config.yaml
model: "image classifier"
norm: "layernorm"
parallel_block: false
moe_every: 1
shared_expert: true
conv_stem: true
width: 192
label_smoothing: 0.2
Rows from block 7 of a small image classifier, named by matrix and row number. Rows with one number within an expert belong to one neuron, the router's apart. Each number is 200 + 40 x the weight over its row's rms, rounded and kept within 0 to 999. All counts start at 0. After the name is the row's rms in percent of the matrix's.
After each expert's rows are labels from the 100 images, of 14848, where the router gives the expert most weight on average: "peak on" is the class under the peak; "top examples" is what is common among them. Only what is clearly more common there than usual is listed. The data: drawn branching plants. In brackets: how many of the 100.
# router: router (model.blocks.7.mlp.router.weight, 64x192, trained with AdamW), inputs 96-191
# up: expert up (model.blocks.7.mlp.up, 64x48x192), inputs 96-191
# down: expert down (model.blocks.7.mlp.down, 64x192x48, transposed), outputs 96-191

# expert 7
router.7,097,228,270,215,202,219,165,162,267,163,211,253,220,133,206,206,187,194,142,135,221,235,180,129,206,183,157,181,228,264,269,185,171,175,237,233,228,188,220,206,246,199,185,203,172,221,129,154,235,197,265,213,157,171,175,195,170,224,207,212,172,159,121,131,213,191,221,243,201,217,243,196,258,213,137,209,164,257,131,162,235,275,143,152,199,203,198,182,232,231,202,192,151,178,276,182,224
up.0,120,245,202,258,132,167,234,243,249,170,217,314,195,194,189,251,249,279,182,203,216,233,214,150,131,277,173,217,218,203,207,193,284,214,147,229,128,150,147,216,153,155,201,205,147,184,208,190,178,232,192,184,239,173,173,258,211,204,139,200,198,163,236,216,230,173,197,184,163,237,169,199,245,109,126,194,210,249,140,196,210,257,175,217,215,168,249,197,256,212,191,226,240,164,213,177,231
down.0,118,171,175,169,256,166,225,165,313,215,157,217,183,159,205,185,175,154,233,222,166,222,196,197,278,205,204,163,212,170,232,247,164,179,262,229,220,130,236,190,251,217,151,176,179,229,194,239,215,189,171,234,213,209,242,221,167,218,303,142,187,116,155,214,208,226,266,200,238,225,285,249,153,244,203,209,159,177,241,184,179,153,234,168,191,209,168,258,217,184,159,192,130,251,184,152,234
peak on: ground (84)
top examples: three-way forks (98); autumn leaves (49); drooping (44)

# expert 11
router.11,087,218,222,143,262,207,120,221,276,280,211,194,239,199,265,231,170,216,230,194,197,195,176,147,292,234,189,230,240,195,133,173,214,203,229,217,142,268,181,180,240,232,154,172,177,218,227,244,268,145,216,212,158,195,188,207,235,185,179,225,152,204,203,271,207,261,128,161,244,165,194,141,173,160,137,141,171,238,174,248,130,233,231,190,193,187,171,237,244,236,226,198,254,199,252,232,195
up.0,099,153,184,226,154,132,230,184,228,252,250,125,155,129,156,181,139,229,152,156,163,233,195,288,170,171,226,200,186,185,179,225,280,186,224,170,275,189,160,174,143,212,187,187,226,191,205,180,175,185,204,237,192,163,145,127,217,230,162,174,200,194,169,207,124,225,137,151,212,241,253,173,253,173,183,206,206,197,214,151,242,229,200,176,228,260,209,267,198,187,281,220,260,169,245,212,252
down.0,097,218,170,178,208,141,170,170,140,205,187,209,256,229,222,185,189,222,145,136,172,154,119,177,161,150,173,249,195,207,203,204,231,207,218,182,264,158,220,198,204,205,176,156,284,279,228,152,157,264,191,222,177,186,124,185,204,224,218,241,195,158,203,193,234,226,180,201,170,169,191,209,120,185,259,186,196,258,234,194,194,250,205,191,165,123,263,190,172,184,232,228,223,198,224,243,281
peak on: foliage (74)
top examples: leaning left (57); narrow (43); autumn leaves (36)

# expert 40
router.40,119,240,277,185,242,237,205,202,257,239,200,159,168,173,240,189,206,241,158,234,177,158,207,224,200,177,234,138,222,237,189,215,162,192,173,133,264,209,213,232,163,207,177,168,289,230,166,228,213,234,176,140,157,232,178,181,160,218,253,162,209,217,264,162,227,196,172,131,212,205,209,169,181,159,225,139,239,122,228,196,246,242,148,207,251,271,254,246,271,158,236,193,176,188,182,141,228
up.0,104,203,153,190,204,148,198,189,156,182,196,173,217,181,209,206,354,202,206,206,146,171,213,195,239,209,191,168,184,196,172,215,246,174,171,140,191,184,302,244,203,155,166,210,167,189,238,222,171,179,187,228,181,167,158,194,208,185,180,217,231,187,246,220,208,181,167,224,148,145,208,165,216,257,166,169,209,186,197,194,150,192,255,255,164,141,164,210,235,286,202,214,191,213,234,245,290
down.0,084,203,218,198,224,146,152,229,188,195,135,161,148,175,163,163,91,199,170,177,167,187,171,206,216,175,190,140,199,237,247,197,217,294,196,190,260,219,222,211,123,198,188,210,254,166,220,265,236,165,206,214,299,176,197,247,221,191,185,204,173,190,223,263,185,140,231,229,219,173,198,197,155,111,135,187,213,283,185,154,216,157,234,225,211,208,176,233,189,217,172,184,247,216,221,213,152
peak on: ground (100)
top examples: spreading (67)

# expert 41
router.41,097,259,260,218,174,239,176,124,259,231,192,205,240,204,220,207,123,161,178,215,246,216,118,259,232,151,251,152,216,203,258,131,215,173,254,154,169,259,202,221,194,260,209,162,237,213,182,260,140,146,151,160,199,212,144,227,226,197,202,238,255,231,244,214,274,214,215,295,157,144,258,159,209,135,175,175,243,260,189,239,184,176,141,221,153,195,194,215,262,173,252,217,166,251,211,167,204
up.0,100,212,182,234,204,165,223,299,267,112,126,195,175,240,103,133,170,222,187,197,304,175,235,242,202,219,178,164,195,192,249,248,147,194,181,150,209,243,201,186,165,205,224,149,290,218,169,249,236,183,213,229,215,201,178,233,224,243,238,231,206,125,217,254,158,267,237,215,213,142,151,234,144,166,181,199,179,224,170,235,170,194,165,237,151,225,195,189,206,162,159,214,189,198,217,144,227
down.0,100,251,165,191,229,194,152,203,232,241,196,225,214,173,247,208,157,270,223,182,184,212,155,195,181,204,194,220,286,211,200,144,217,201,101,212,241,200,210,164,175,202,206,188,211,122,258,230,174,237,196,258,197,217,181,194,192,251,108,205,187,213,153,327,210,224,129,198,177,174,214,208,108,185,208,244,175,225,121,188,208,191,241,216,199,196,213,218,278,187,181,164,93,189,229,186,213
peak on: ground (83)
top examples: spreading (99); two-way forks (80)

# expert 50
router.50,112,191,206,137,164,237,216,136,210,264,212,163,237,169,192,184,267,189,220,180,227,236,178,161,176,146,223,193,189,230,198,218,199,144,223,199,190,146,226,138,215,155,238,143,241,220,144,231,194,224,204,225,207,208,211,238,196,154,149,233,233,140,210,157,187,223,294,272,263,163,142,235,169,194,199,249,221,274,161,273,200,208,158,238,272,221,289,274,212,193,201,220,223,256,166,255,247
up.0,118,192,266,130,180,228,212,170,215,262,244,242,212,165,152,126,163,267,166,245,227,208,167,173,168,207,293,269,175,153,244,177,153,131,208,196,200,170,190,224,199,215,122,173,130,205,161,132,190,210,236,207,133,227,250,229,139,237,228,143,216,126,146,174,231,220,258,224,218,196,245,96,220,181,257,196,182,211,179,193,193,266,105,285,184,205,216,208,229,224,232,179,246,199,257,199,214
down.0,114,162,247,197,196,150,266,188,236,168,145,199,190,219,226,108,255,188,176,172,235,161,219,236,144,145,125,198,196,219,170,136,254,277,213,293,197,222,271,241,214,183,192,188,231,244,194,296,218,182,177,207,162,163,149,91,226,200,182,229,232,278,190,185,237,166,199,239,165,122,192,200,136,220,199,213,179,210,214,208,216,133,189,155,294,217,192,224,152,167,133,200,170,167,114,216,153
peak on: ground (98)
top examples: two-way forks (82); drooping (80)

# expert 13
router.13,082,171,194,194,255,191,110,251,173,142,206,106,189,226,201,154,174,205,228,186,179,245,242,251,299,140,215,226,144,194,182,261,224,183,179,175,217,238,208,105,166,148,150,219,209,146,256,247,180,213,256,227,170,223,207,131,196,187,232,200,195,180,217,266,215,248,152,180,206,136,152,173,146,268,199,152,211,208,236,208,168,168,247,201,155,234,161,245,180,198,162,249,182,248,239,210,236
up.0,093,168,212,226,228,208,181,144,208,181,170,236,192,231,170,206,195,220,228,210,250,222,223,216,248,203,174,238,218,250,173,143,171,285,205,211,222,159,172,252,261,224,223,218,97,216,215,237,146,180,234,150,193,186,131,162,236,207,172,163,237,153,212,201,228,210,225,194,247,210,224,219,243,251,218,170,154,123,248,188,180,195,242,143,237,281,211,246,180,140,168,194,219,125,219,151,139
down.0,092,178,180,213,241,245,197,245,235,189,247,214,228,189,145,223,178,184,211,265,215,220,143,195,167,192,174,236,241,250,155,226,241,175,243,199,142,210,190,208,150,199,163,250,139,168,182,179,202,202,157,199,173,186,219,293,217,174,292,212,196,150,175,253,160,226,160,211,189,212,198,187,217,179,135,112,212,157,181,193,160,207,174,301,171,270,108,169,231,261,178,243,175,237,174,208,168
peak on: foliage (66)
top examples: leaning right (96); autumn leaves (45)

# expert 31
router.31,103,196,220,214,235,178,224,171,213,230,204,183,218,224,205,227,221,203,243,211,220,263,151,228,173,103,255,214,247,232,211,186,206,237,236,264,183,258,258,195,124,171,233,186,131,182,182,154,163,163,189,138,165,238,149,240,196,164,258,140,246,194,147,251,187,203,231,156,170,178,166,223,226,241,298,194,202,127,141,223,253,271,179,164,133,175,112,224,259,120,252,110,160,179,206,263,190
up.0,108,98,215,193,292,144,204,272,171,182,156,172,215,147,191,153,172,216,130,260,211,304,178,207,152,185,296,184,182,244,173,190,158,227,208,276,147,184,175,184,222,268,157,169,146,197,164,131,224,223,205,169,216,187,220,127,178,246,219,158,241,163,267,216,171,141,219,161,233,157,188,111,229,228,250,224,201,242,192,195,238,141,217,204,200,255,201,190,314,216,221,184,195,211,212,199,232
down.0,099,210,223,219,217,207,239,210,197,181,159,287,214,180,195,182,220,234,249,180,235,103,165,151,196,173,269,225,134,233,203,210,267,263,161,260,207,207,279,198,199,129,172,164,254,209,154,170,198,202,235,217,170,252,200,241,219,196,158,205,144,265,217,247,205,220,95,243,245,188,204,238,232,251,163,247,157,187,156,199,227,223,241,222,191,148,197,130,220,184,108,197,153,219,233,225,163
peak on: foliage (71)
top examples: spreading (71); autumn leaves (49)

# expert 58
router.58,093,210,139,221,224,190,224,177,171,163,218,140,211,209,212,245,299,152,224,279,174,205,262,151,227,215,211,186,282,182,214,207,236,163,191,179,226,243,171,154,218,193,217,242,124,223,234,211,183,242,288,183,254,244,175,193,187,205,138,174,115,156,144,199,252,174,230,180,236,148,231,217,196,215,225,262,223,229,208,200,148,247,246,212,267,182,209,193,207,147,223,233,233,153,176,184,145
up.0,096,220,188,132,226,176,156,268,124,211,228,206,187,144,206,145,198,268,165,184,277,247,255,189,273,231,146,216,245,201,187,197,184,214,242,132,186,176,230,248,180,254,202,246,127,177,147,144,231,231,193,248,185,175,168,160,176,171,283,183,143,244,245,301,240,257,121,178,267,219,166,173,117,217,210,250,160,180,189,207,206,143,244,230,208,163,121,149,256,159,117,231,140,281,200,137,242
down.0,095,251,213,256,206,184,180,120,193,199,223,189,162,221,211,142,230,152,207,219,179,169,116,176,181,293,194,187,196,213,213,154,163,231,149,238,229,179,227,234,178,264,227,241,122,205,253,215,138,203,188,185,181,231,201,210,212,191,229,227,240,220,220,194,180,228,208,263,143,208,280,204,177,228,170,171,140,201,239,119,141,266,190,209,225,140,198,197,174,134,242,209,224,172,213,222,276
peak on: foliage (71)
top examples: wide (77); autumn leaves (51)

# expert 48
router.48,097,255,208,209,140,167,230,146,126,207,153,213,178,195,210,213,171,159,280,184,180,265,192,196,250,183,167,162,215,207,221,183,173,208,168,228,197,242,139,250,259,207,240,167,261,227,111,229,252,207,210,203,197,251,249,237,260,202,245,247,158,168,186,140,188,251,161,227,233,198,234,195,269,187,178,188,267,214,209,247,178,225,159,225,148,180,156,210,137,173,153,176,198,201,196,254,222
up.0,100,119,143,240,249,103,128,156,104,192,167,138,178,250,208,250,201,234,148,177,186,207,196,172,250,243,178,201,271,207,182,212,274,213,134,248,187,270,248,239,276,159,192,170,175,181,203,179,177,229,210,164,160,250,189,269,209,223,173,244,208,231,181,176,218,246,181,220,206,220,167,271,215,222,253,195,224,224,253,216,194,203,212,175,183,132,167,217,234,148,222,191,141,140,250,241,215
down.0,091,251,151,179,155,267,151,238,178,97,157,214,174,193,195,212,151,177,211,221,187,229,190,175,215,139,157,206,223,169,189,152,146,189,237,242,245,147,193,187,234,307,193,139,181,218,287,203,210,204,224,236,266,273,152,176,176,198,209,239,143,167,184,215,249,139,214,220,151,195,275,106,135,189,244,199,179,226,196,215,164,220,235,179,162,223,158,262,234,275,186,227,240,236,165,207,251
peak on: ground (65)
top examples: wide (68); night (52)

# expert 2
router.2,107,248,148,249,185,228,213,210,223,213,183,201,206,112,156,237,232,185,158,119,136,120,235,203,136,245,214,238,151,197,233,169,210,270,278,236,222,142,221,208,242,214,190,204,276,206,201,177,253,185,206,266,168,149,282,261,240,195,232,208,150,173,248,172,239,220,150,147,204,170,197,236,230,222,140,236,223,161,166,160,229,160,227,154,160,176,164,214,214,228,198,174,246,216,244,179,125
up.0,097,136,154,114,158,159,123,241,155,243,213,182,254,282,154,185,138,240,217,182,153,126,224,141,189,234,196,185,200,260,238,223,183,202,172,191,252,240,262,210,173,219,146,170,190,302,167,219,208,277,221,219,184,231,186,200,197,202,194,270,273,129,133,237,198,228,155,154,212,235,219,123,226,173,168,212,226,173,207,217,162,192,226,250,143,147,137,210,187,201,206,194,189,138,264,160,228
down.0,099,247,229,272,251,192,246,159,302,146,148,269,145,124,191,262,227,177,187,223,196,252,135,309,198,163,162,181,202,163,158,256,216,167,155,191,163,173,171,225,271,149,299,177,167,166,245,217,213,152,175,230,179,218,159,192,184,238,231,149,142,216,302,148,169,133,228,223,141,157,232,205,175,227,249,220,182,213,158,202,230,253,178,212,239,203,238,157,235,171,213,233,235,247,214,221,191
peak on: ground (91)
top examples: leaning left (92)

# expert 37
router.37,081,178,199,179,259,203,179,269,189,176,147,142,207,183,128,140,220,199,192,194,214,169,237,180,185,171,208,195,198,203,188,232,167,169,153,242,207,167,177,203,237,102,252,209,232,172,221,127,208,137,237,191,135,241,203,116,292,183,201,218,173,151,156,173,198,240,198,216,145,144,153,186,268,214,194,190,190,153,209,208,141,160,166,112,199,210,176,217,142,178,149,198,226,164,265,282,270
up.0,101,189,243,163,142,202,249,155,174,183,221,255,208,155,200,301,203,207,164,184,201,188,159,229,230,142,192,247,207,149,136,200,193,174,229,153,160,204,197,157,274,223,198,160,221,154,178,180,206,170,135,246,173,208,231,258,145,244,252,151,230,202,219,189,197,189,194,179,203,297,200,280,222,257,155,196,174,268,214,169,209,181,182,180,241,179,246,253,217,151,262,195,181,222,305,129,205
down.0,088,196,167,183,211,246,229,224,216,214,236,196,129,245,216,214,214,146,236,204,226,125,197,198,179,190,134,234,188,86,257,225,202,192,191,232,224,243,131,245,159,248,153,174,178,182,103,275,203,315,201,212,245,235,196,214,226,182,256,243,154,288,185,276,214,192,223,232,153,229,145,233,183,138,233,136,239,198,249,150,246,217,191,188,229,234,196,151,271,240,192,100,126,208,247,236,174
peak on: wood (30); foliage (25)
top examples: drooping (56)

# expert 8
router.8,088,162,164,255,181,174,228,209,164,184,203,140,219,145,218,271,254,142,256,190,182,256,213,227,150,249,140,137,119,172,182,166,196,238,219,189,197,157,213,234,132,128,230,241,208,178,192,188,217,172,253,157,219,179,238,176,180,200,187,188,169,183,271,206,197,222,109,220,143,204,177,227,180,172,180,148,195,169,218,244,187,224,222,124,194,223,135,212,207,213,153,267,242,211,184,192,263
up.0,103,275,205,286,238,206,199,197,195,170,204,201,210,216,225,166,228,243,160,259,237,202,222,205,236,171,200,203,129,214,241,171,106,264,259,152,209,206,223,175,117,188,213,244,227,206,216,192,182,251,103,203,254,242,206,198,57,225,227,187,195,275,146,188,200,210,215,240,223,207,180,201,222,140,131,218,81,122,160,163,184,206,172,194,164,211,228,182,296,152,193,244,218,256,172,217,229
down.0,102,150,198,273,204,126,227,198,168,229,172,199,225,196,174,180,228,181,217,143,228,185,209,273,261,246,206,229,214,164,157,199,166,234,163,170,244,212,180,183,191,207,232,167,282,223,106,182,212,184,259,214,200,258,221,126,193,241,118,171,221,222,212,153,182,211,203,137,185,286,186,225,102,246,144,258,137,165,207,174,244,206,279,182,126,214,184,250,124,248,167,171,143,152,111,230,257
peak on: ground (61)
top examples: drooping (59)

# expert 39
router.39,088,155,219,231,250,236,267,223,150,228,153,120,203,164,184,222,189,168,205,196,259,175,214,236,182,229,192,165,186,248,186,219,171,163,156,177,191,211,233,172,204,177,160,278,237,207,241,157,241,147,205,187,147,220,276,288,237,150,179,192,169,181,188,240,170,181,142,240,229,176,189,216,136,253,159,229,215,214,154,224,150,225,240,141,150,284,219,203,159,125,116,190,255,170,183,180,202
up.0,099,263,232,204,149,116,209,150,284,182,188,206,188,205,209,205,160,227,167,170,139,138,166,245,174,151,191,216,225,185,196,140,221,186,192,249,230,228,241,202,148,215,209,213,203,285,201,85,240,231,167,180,292,235,209,221,201,194,210,180,160,285,186,206,210,137,148,194,195,203,153,229,162,259,296,191,163,243,219,272,172,277,192,210,175,165,210,186,202,154,222,321,179,175,282,218,182
down.0,089,244,272,175,217,184,232,224,168,244,239,212,216,234,201,142,270,145,187,186,191,309,216,159,261,192,144,180,230,161,218,270,274,204,164,273,193,176,180,154,233,211,224,128,104,152,262,263,229,226,191,201,244,187,222,173,192,156,163,196,161,220,267,217,217,211,232,249,226,235,215,101,176,225,130,242,201,209,208,290,177,152,227,209,177,253,183,171,167,236,187,230,129,146,223,195,267
peak on: ground (35); foliage (30)
top examples: drooping (43); autumn leaves (42); leaning left (38)

# expert 44
router.44,114,170,211,182,139,172,191,165,136,125,209,129,201,249,241,167,167,196,148,275,219,222,143,263,166,248,170,308,219,217,273,205,157,146,206,198,187,139,154,248,102,228,197,179,149,135,223,245,198,212,230,161,234,132,156,165,195,156,171,87,236,163,178,184,144,174,164,196,184,157,190,148,150,244,161,182,202,230,246,137,224,221,173,211,253,237,211,185,186,160,173,181,197,137,204,229,215
up.0,106,231,226,158,225,191,154,239,134,128,149,157,211,165,213,265,213,162,177,235,229,218,219,226,276,124,211,222,151,175,281,214,185,235,232,206,238,252,227,226,199,121,224,152,163,186,236,248,177,195,184,259,273,148,218,172,77,177,146,171,259,135,212,161,151,204,208,151,179,165,190,183,151,226,187,150,221,180,137,177,173,163,241,222,224,209,179,209,189,201,238,134,167,139,265,212,249
down.0,116,180,178,187,233,225,257,210,224,228,125,266,197,247,208,210,178,208,163,128,159,195,142,122,193,143,214,248,233,246,233,300,208,237,200,180,132,175,160,158,156,223,192,218,173,181,183,196,119,188,182,165,196,224,161,251,182,155,196,227,157,244,218,192,289,194,181,184,231,209,196,155,228,264,220,151,214,128,224,253,203,265,220,233,212,121,181,143,174,270,233,248,258,211,85,114,175
peak on: foliage (57)
top examples: two-way forks (89); drooping (75)

# expert 18
router.18,109,228,213,182,216,229,191,201,216,226,263,121,106,169,146,141,192,214,182,227,237,221,177,197,148,235,186,222,261,135,194,163,232,140,121,288,223,144,186,232,189,253,214,233,164,155,241,156,165,267,163,149,196,240,180,252,214,190,190,252,201,210,137,147,226,178,154,209,107,159,255,232,153,206,146,173,177,155,264,180,172,212,264,119,250,147,191,199,254,187,230,166,192,157,204,271,238
up.0,094,164,220,195,174,237,259,222,188,222,147,197,189,226,197,205,202,209,169,233,260,260,174,228,141,156,279,166,255,194,142,163,159,214,207,254,188,169,230,202,170,190,160,237,248,198,179,209,155,262,215,159,173,218,169,210,210,189,250,206,190,222,176,155,199,253,185,241,179,124,295,277,246,197,171,165,86,253,193,221,256,223,236,222,207,293,174,192,223,205,193,223,209,177,172,288,234
down.0,093,129,206,161,169,221,219,192,188,219,223,244,178,285,111,184,180,238,206,205,199,204,183,278,155,237,174,265,201,215,148,209,218,211,238,192,153,213,194,120,214,282,237,117,153,219,256,217,160,210,177,146,180,162,230,233,219,201,201,209,254,288,214,199,229,234,180,197,221,218,177,247,163,229,233,262,225,226,255,170,202,237,172,192,124,303,218,241,179,236,224,214,283,173,235,218,207
peak on: ground (99)
top examples: leaning right (79)

# expert 9
router.9,093,225,178,189,181,163,199,235,183,160,262,187,244,207,199,241,196,150,187,161,231,132,210,191,159,237,264,195,180,215,192,223,184,234,267,184,185,179,184,240,186,161,234,117,164,217,112,307,253,144,196,207,211,220,228,181,207,256,158,243,183,109,220,113,189,175,227,207,164,187,194,178,207,222,244,142,171,195,216,181,157,200,180,241,194,208,174,219,247,228,266,198,163,169,263,139,224
up.0,101,213,156,244,145,297,153,154,204,218,189,102,220,187,237,147,188,169,145,164,247,207,142,140,144,248,262,239,199,144,235,246,266,229,208,194,228,219,296,238,231,228,211,211,209,233,136,152,171,235,178,209,197,221,218,220,220,207,184,193,294,203,184,226,163,193,266,148,253,159,226,210,249,191,196,171,139,207,220,125,257,185,150,177,189,127,173,295,176,117,177,205,236,201,240,224,221
down.0,095,149,182,163,280,123,129,239,167,242,185,243,146,219,174,296,238,227,244,136,209,147,117,206,225,222,225,206,252,182,249,141,214,158,155,178,181,218,145,114,194,194,235,233,224,254,171,216,219,219,204,160,172,239,228,233,167,202,209,149,187,209,152,196,296,187,115,243,191,215,202,128,158,188,254,165,237,176,174,216,268,154,185,239,253,246,302,256,203,261,160,218,141,160,147,207,134
peak on: foliage (63)
top examples: two-way forks (89); spreading (60)